config.toml
train_examples = 195000
cutout = 0.25
avg_pool_shortcut = false
residual_init = "zero_last"
Rows from block 3 of a small image classifier, named by matrix and row number. Rows with one number belong to one channel. Each number is 200 + 30 x the weight over its row's rms, rounded and kept within 0 to 999. All counts start at 0.
After each channel's rows are labels from the 100 images, of 14976, where the channel reaches its highest value: "lies over" is the class under the peak. Only what is clearly more common there than usual is listed. The data: seven-segment displays showing three digits. In brackets: how many of the 100.
# convs0: first 3x3 conv (model.blocks.3.convs.0.weight, 144x144x3x3, each kernel summed), inputs 0-71
# convs1: second 3x3 conv (model.blocks.3.convs.1.weight, 144x144x3x3, transposed, each kernel summed), outputs 0-71

convs0.63,181,211,163,200,181,192,177,123,166,182,165,218,201,163,184,147,204,160,191,148,199,177,216,107,245,188,209,151,201,203,200,167,209,158,199,185,192,165,215,210,157,205,162,195,166,170,181,156,168,210,183,173,196,216,157,197,215,195,202,148,197,162,117,190,217,215,223,152,158,194,164,233
convs1.63,200,201,248,182,219,216,254,150,189,141,237,183,152,184,186,181,210,167,220,219,208,232,214,131,235,185,230,155,206,207,204,164,219,212,209,218,211,214,243,147,206,223,224,251,179,184,195,232,180,202,149,214,186,222,187,169,175,194,220,187,196,181,274,207,206,142,135,206,204,184,199,142
lies over: surround (94)

convs0.69,135,157,186,210,193,236,120,193,188,202,197,194,231,164,173,201,171,203,217,204,169,210,178,235,179,185,217,210,181,245,199,175,178,174,188,148,217,186,230,184,213,160,189,157,186,172,203,198,164,218,203,172,208,180,206,155,160,115,170,188,255,136,140,169,188,235,165,168,140,161,161,230
convs1.69,197,197,214,204,168,178,113,255,177,171,215,206,192,194,224,158,205,196,253,200,202,199,218,175,206,156,133,187,193,170,209,227,148,205,177,153,193,178,147,183,190,197,197,202,154,183,196,163,166,183,207,209,228,151,179,182,196,166,176,194,206,215,208,241,216,154,206,180,177,189,176,219
lies over: screen (73)

convs0.81,215,177,195,204,170,227,136,202,233,173,249,213,175,175,145,256,199,156,173,182,249,147,185,174,189,184,223,209,180,176,194,171,187,229,179,196,203,161,222,199,165,226,204,188,158,233,164,224,191,233,173,225,197,166,214,152,206,191,147,114,176,196,189,197,103,180,198,193,215,130,156,178
convs1.81,228,197,36,194,212,228,165,220,218,179,209,193,204,212,247,209,190,116,175,200,236,185,180,196,229,197,183,216,190,231,214,237,204,208,204,208,230,194,155,234,191,167,233,235,242,227,212,235,162,209,164,167,215,198,199,196,169,227,186,146,201,238,211,178,246,225,209,205,244,169,199,217
lies over: surround (98)

convs0.70,216,209,178,189,193,242,190,165,238,184,191,199,166,206,224,205,179,218,226,232,222,248,230,188,276,197,184,185,154,180,171,151,191,231,222,197,149,217,243,158,154,211,224,226,233,203,178,222,207,162,175,212,188,230,195,144,219,215,224,245,193,172,206,180,197,145,199,189,206,182,202,218
convs1.70,184,195,115,211,201,192,172,182,171,283,168,210,245,203,216,166,212,134,179,217,187,177,184,209,164,212,164,212,215,240,226,222,186,200,139,187,200,203,195,230,200,163,241,195,255,226,213,200,217,211,206,140,177,199,207,263,195,236,191,196,219,227,182,202,144,204,198,198,193,170,178,230
lies over: lit segment (52)

convs0.37,130,232,168,182,225,209,150,210,188,187,148,216,197,181,190,218,165,141,203,199,249,148,233,202,187,197,193,213,188,169,176,171,176,213,250,206,150,218,200,191,125,213,206,165,140,192,211,216,189,193,189,182,188,238,199,155,172,198,181,194,201,230,175,188,194,130,178,133,188,210,237,189
convs1.37,179,170,171,197,221,186,209,189,179,216,107,247,165,189,184,205,168,201,184,218,172,158,198,206,152,189,200,209,204,178,111,182,182,213,208,166,211,174,197,246,221,188,194,235,155,172,210,158,175,192,194,207,153,170,184,238,236,228,181,208,156,201,77,189,234,257,182,147,237,195,199,170
lies over: screen (91)

convs0.100,174,165,141,194,191,135,185,158,162,226,161,224,229,203,174,212,214,169,135,117,240,156,200,180,170,151,209,165,165,191,212,146,211,100,192,151,223,228,148,182,199,174,191,149,162,215,192,183,221,214,167,190,234,194,208,234,211,188,135,165,160,210,171,184,197,194,190,212,221,221,218,170
convs1.100,242,218,218,208,186,245,230,150,177,152,197,216,185,166,227,209,221,218,137,187,219,220,217,206,261,191,253,224,189,195,151,147,214,178,199,209,250,199,256,195,199,158,184,226,235,206,195,169,214,229,174,216,162,199,196,121,158,227,149,253,181,153,180,217,196,174,208,218,237,160,181,208
lies over: screen (94)

convs0.56,171,180,191,187,208,160,171,240,215,177,188,205,182,230,134,222,174,219,224,196,251,205,177,177,210,216,148,206,166,211,218,198,202,211,194,216,212,169,197,207,200,244,219,203,204,189,188,207,174,201,216,144,228,220,184,140,214,199,201,209,184,194,196,119,133,192,193,199,195,113,149,197
convs1.56,194,230,160,223,210,108,181,180,218,211,220,208,225,177,155,192,223,114,187,219,192,189,228,198,233,210,171,223,203,197,218,165,205,132,179,189,206,209,190,140,184,211,175,197,217,217,209,209,141,168,210,117,201,208,228,172,224,217,185,200,205,174,200,223,186,187,206,233,230,176,158,228
lies over: screen (74)

convs0.19,185,112,210,170,216,156,172,192,202,192,188,200,180,169,150,176,209,174,197,140,158,175,192,196,208,190,139,224,194,160,157,200,190,161,233,193,215,231,188,204,213,173,241,191,223,207,174,169,193,217,229,150,176,175,163,170,224,144,185,190,177,216,210,151,153,124,224,215,207,119,240,181
convs1.19,216,156,199,178,181,172,140,166,135,170,226,166,237,191,181,218,170,200,139,224,201,208,206,214,232,203,223,144,207,197,200,152,202,99,212,200,185,166,194,165,157,157,210,174,205,212,227,123,203,206,186,148,235,223,185,214,190,216,186,231,213,212,161,111,243,102,213,224,197,156,227,211
lies over: surround (96)

convs0.12,193,200,175,161,220,167,178,152,196,154,169,201,167,152,217,140,180,172,194,217,253,168,219,175,183,170,160,190,173,179,198,202,203,163,183,169,173,203,166,191,130,196,171,208,196,212,213,169,184,216,192,200,176,208,167,155,182,190,225,243,190,230,209,148,225,174,160,214,203,189,209,200
convs1.12,183,135,197,145,248,146,193,217,170,192,185,229,211,155,194,236,197,157,190,179,206,202,179,187,214,207,170,170,178,191,198,192,192,185,187,160,154,144,173,205,176,202,180,169,184,215,204,228,147,195,190,200,158,205,204,209,174,199,166,243,179,206,192,248,213,208,146,168,204,183,189,228
lies over: lit segment (42)

convs0.119,201,187,190,203,247,159,161,232,189,198,212,180,179,153,180,179,187,200,199,236,198,191,128,196,222,210,201,190,183,181,206,231,208,191,170,203,154,233,237,195,129,198,179,211,223,196,135,204,221,244,210,155,148,189,243,190,161,171,169,213,191,176,206,178,135,132,186,181,167,180,210,244
convs1.119,222,157,207,179,163,163,217,199,201,215,196,159,171,210,177,228,179,169,216,186,193,184,225,180,186,216,210,176,238,213,187,167,231,105,200,194,156,153,185,223,213,164,177,154,183,242,208,161,192,184,162,232,189,201,180,187,181,184,164,202,194,147,206,116,192,147,172,190,193,184,192,168
lies over: screen (67); lit segment (28)

convs0.18,208,174,118,138,158,176,173,149,185,249,182,188,222,200,181,196,183,138,159,163,168,161,225,159,186,173,177,162,175,190,216,140,189,144,223,181,171,196,181,148,228,160,193,180,181,216,199,155,181,190,189,163,179,206,183,240,206,184,211,153,186,237,164,181,162,178,206,156,193,276,243,190
convs1.18,210,265,237,234,210,258,241,195,192,202,211,214,214,206,255,213,230,221,224,230,235,198,149,245,227,172,228,200,235,185,226,196,214,216,154,187,233,216,249,182,207,197,187,224,164,252,202,238,258,217,223,196,164,195,199,151,223,205,172,195,220,198,214,210,151,177,227,193,184,184,126,154
lies over: surround (100)

convs0.86,146,214,228,196,161,183,198,180,153,167,178,167,196,132,143,173,189,182,184,196,184,211,150,161,214,174,231,153,143,234,187,204,176,190,177,172,220,215,203,238,144,234,178,202,169,201,164,200,175,225,153,160,256,204,201,164,177,177,203,221,201,183,208,217,151,193,205,146,199,180,133,209
convs1.86,156,189,204,178,240,200,242,187,191,177,189,134,188,155,178,179,181,188,224,196,201,221,189,126,183,140,197,193,157,187,200,216,193,210,250,246,208,221,183,162,151,246,160,209,168,159,183,198,115,160,168,242,187,166,134,191,184,174,225,168,187,200,227,173,176,174,162,167,200,202,156,221
lies over: screen (90)

convs0.128,205,191,199,223,115,184,189,171,226,250,204,210,214,196,208,119,147,203,168,156,223,232,185,201,178,177,194,165,184,225,193,196,113,181,182,186,139,203,150,197,243,208,143,212,208,169,199,201,192,194,199,216,237,163,190,228,147,230,176,214,204,203,179,153,196,189,185,199,219,158,129,224
convs1.128,180,191,226,207,223,230,177,195,168,165,234,162,171,162,222,175,257,217,195,210,248,196,154,231,196,155,221,212,166,220,171,180,199,165,200,218,225,193,211,264,160,177,197,193,138,233,141,200,169,202,110,137,184,217,170,177,217,191,193,174,229,142,234,176,146,208,179,184,184,171,170,166
lies over: screen (67)

convs0.142,212,217,188,129,172,160,183,185,178,145,222,182,156,164,252,222,166,204,166,194,262,179,156,202,203,216,114,200,205,249,189,144,214,129,199,200,182,123,180,163,163,217,195,145,174,196,190,161,216,133,196,183,171,177,156,204,204,210,223,213,213,158,117,196,183,121,224,203,202,203,163,200
convs1.142,221,197,197,176,200,211,227,165,219,226,120,199,206,216,173,180,114,189,221,215,251,214,240,230,203,165,246,186,243,201,194,177,221,182,194,164,257,183,210,177,238,230,180,225,196,196,203,128,189,214,218,238,170,174,151,210,219,171,179,191,213,211,94,172,236,222,205,153,194,188,195,132
lies over: lit segment (66)

convs0.91,192,194,195,124,195,148,165,202,161,150,209,169,175,185,188,231,165,181,227,168,216,188,219,184,201,187,201,168,185,189,168,155,239,138,241,186,191,173,78,153,163,242,205,203,157,206,214,193,182,144,195,206,203,191,182,160,190,188,239,207,189,178,174,192,177,179,170,226,164,193,217,215
convs1.91,201,179,206,224,182,258,258,154,187,159,177,194,190,209,176,187,153,165,196,96,209,145,187,230,164,211,209,195,225,167,179,218,204,207,214,223,202,173,233,220,246,188,229,221,175,173,219,182,190,231,227,205,198,224,138,197,195,210,218,202,181,182,156,182,218,238,194,185,200,199,209,186
lies over: screen (72); lit segment (28)

convs0.113,210,131,149,167,169,186,182,199,177,194,196,202,118,198,199,196,214,175,158,211,168,224,234,156,157,199,174,229,173,234,111,218,206,168,227,198,198,228,273,221,217,188,194,188,180,180,210,166,196,211,197,163,252,221,189,173,183,207,221,178,244,236,191,175,213,147,170,206,215,196,232,218
convs1.113,201,135,202,143,192,148,183,226,152,230,170,206,210,177,143,186,216,188,228,206,134,232,237,192,150,233,209,196,230,197,251,190,205,171,221,168,174,231,110,202,200,178,214,163,227,218,206,200,240,226,156,197,178,175,219,254,200,230,204,216,171,227,220,197,185,194,175,179,223,240,221,224
lies over: lit segment (45)

convs0.53,169,228,257,239,229,237,165,185,212,177,189,167,160,228,183,221,205,201,161,219,226,206,198,217,180,163,226,229,174,181,146,157,214,217,185,162,160,198,205,194,199,172,163,193,99,203,206,199,185,174,208,159,237,186,207,170,187,207,204,168,192,169,208,224,192,205,179,186,220,183,190,130
convs1.53,171,144,181,177,218,177,226,192,220,234,183,183,127,190,228,134,167,224,142,184,187,191,208,176,158,230,198,205,192,264,161,210,227,204,174,208,168,209,216,186,180,137,175,195,225,221,140,240,205,212,202,215,195,152,190,158,149,153,192,186,204,167,173,184,229,203,212,139,201,203,199,182
lies over: screen (100)

convs0.82,143,186,160,228,215,237,175,183,189,268,125,189,189,186,121,185,184,142,212,202,176,192,173,187,163,207,208,203,184,158,208,186,217,230,228,178,203,187,222,188,203,211,187,167,162,208,190,173,185,202,176,197,122,154,158,205,193,189,206,175,173,216,159,199,184,208,190,168,191,220,203,151
convs1.82,196,160,186,170,223,175,176,224,173,148,230,191,179,242,205,243,227,217,190,208,237,210,176,190,124,177,144,222,221,218,189,186,227,192,254,221,175,231,194,210,197,215,197,184,206,199,216,208,241,195,183,141,195,208,192,253,193,161,207,218,190,159,197,225,192,185,156,242,166,207,153,203
lies over: surround (95)

convs0.38,222,193,203,215,192,145,188,206,179,181,194,166,155,180,222,188,217,153,244,130,178,182,178,159,181,155,192,216,202,160,163,204,191,235,196,165,177,230,220,154,152,206,195,236,174,168,203,218,169,215,167,169,189,158,202,179,161,181,191,186,170,177,246,169,186,168,205,174,134,195,217,191
convs1.38,199,201,214,194,185,192,207,181,155,168,205,96,228,186,188,163,208,192,194,188,171,189,222,174,157,189,159,212,217,182,243,174,196,178,246,203,214,178,152,184,167,197,192,168,245,209,233,154,201,200,168,180,182,219,165,203,169,147,229,234,237,210,228,159,226,157,150,174,120,220,217,190
lies over: lit segment (66)

convs0.140,194,193,220,199,160,213,204,227,178,234,223,212,174,203,138,188,213,195,196,199,238,249,191,158,204,192,184,233,168,217,185,138,229,162,207,189,176,241,219,232,185,208,229,178,191,219,175,237,204,176,172,211,210,216,221,218,188,198,254,201,219,234,239,230,152,129,218,144,210,189,136,169
convs1.140,209,255,208,195,215,217,163,156,237,146,175,219,214,215,212,194,162,230,212,155,199,231,205,161,183,179,199,219,156,216,179,163,195,220,158,165,176,172,273,197,166,214,183,224,181,149,182,189,124,192,230,213,196,152,173,211,175,154,158,215,190,190,190,241,182,213,174,178,192,192,194,176
lies over: surround (94)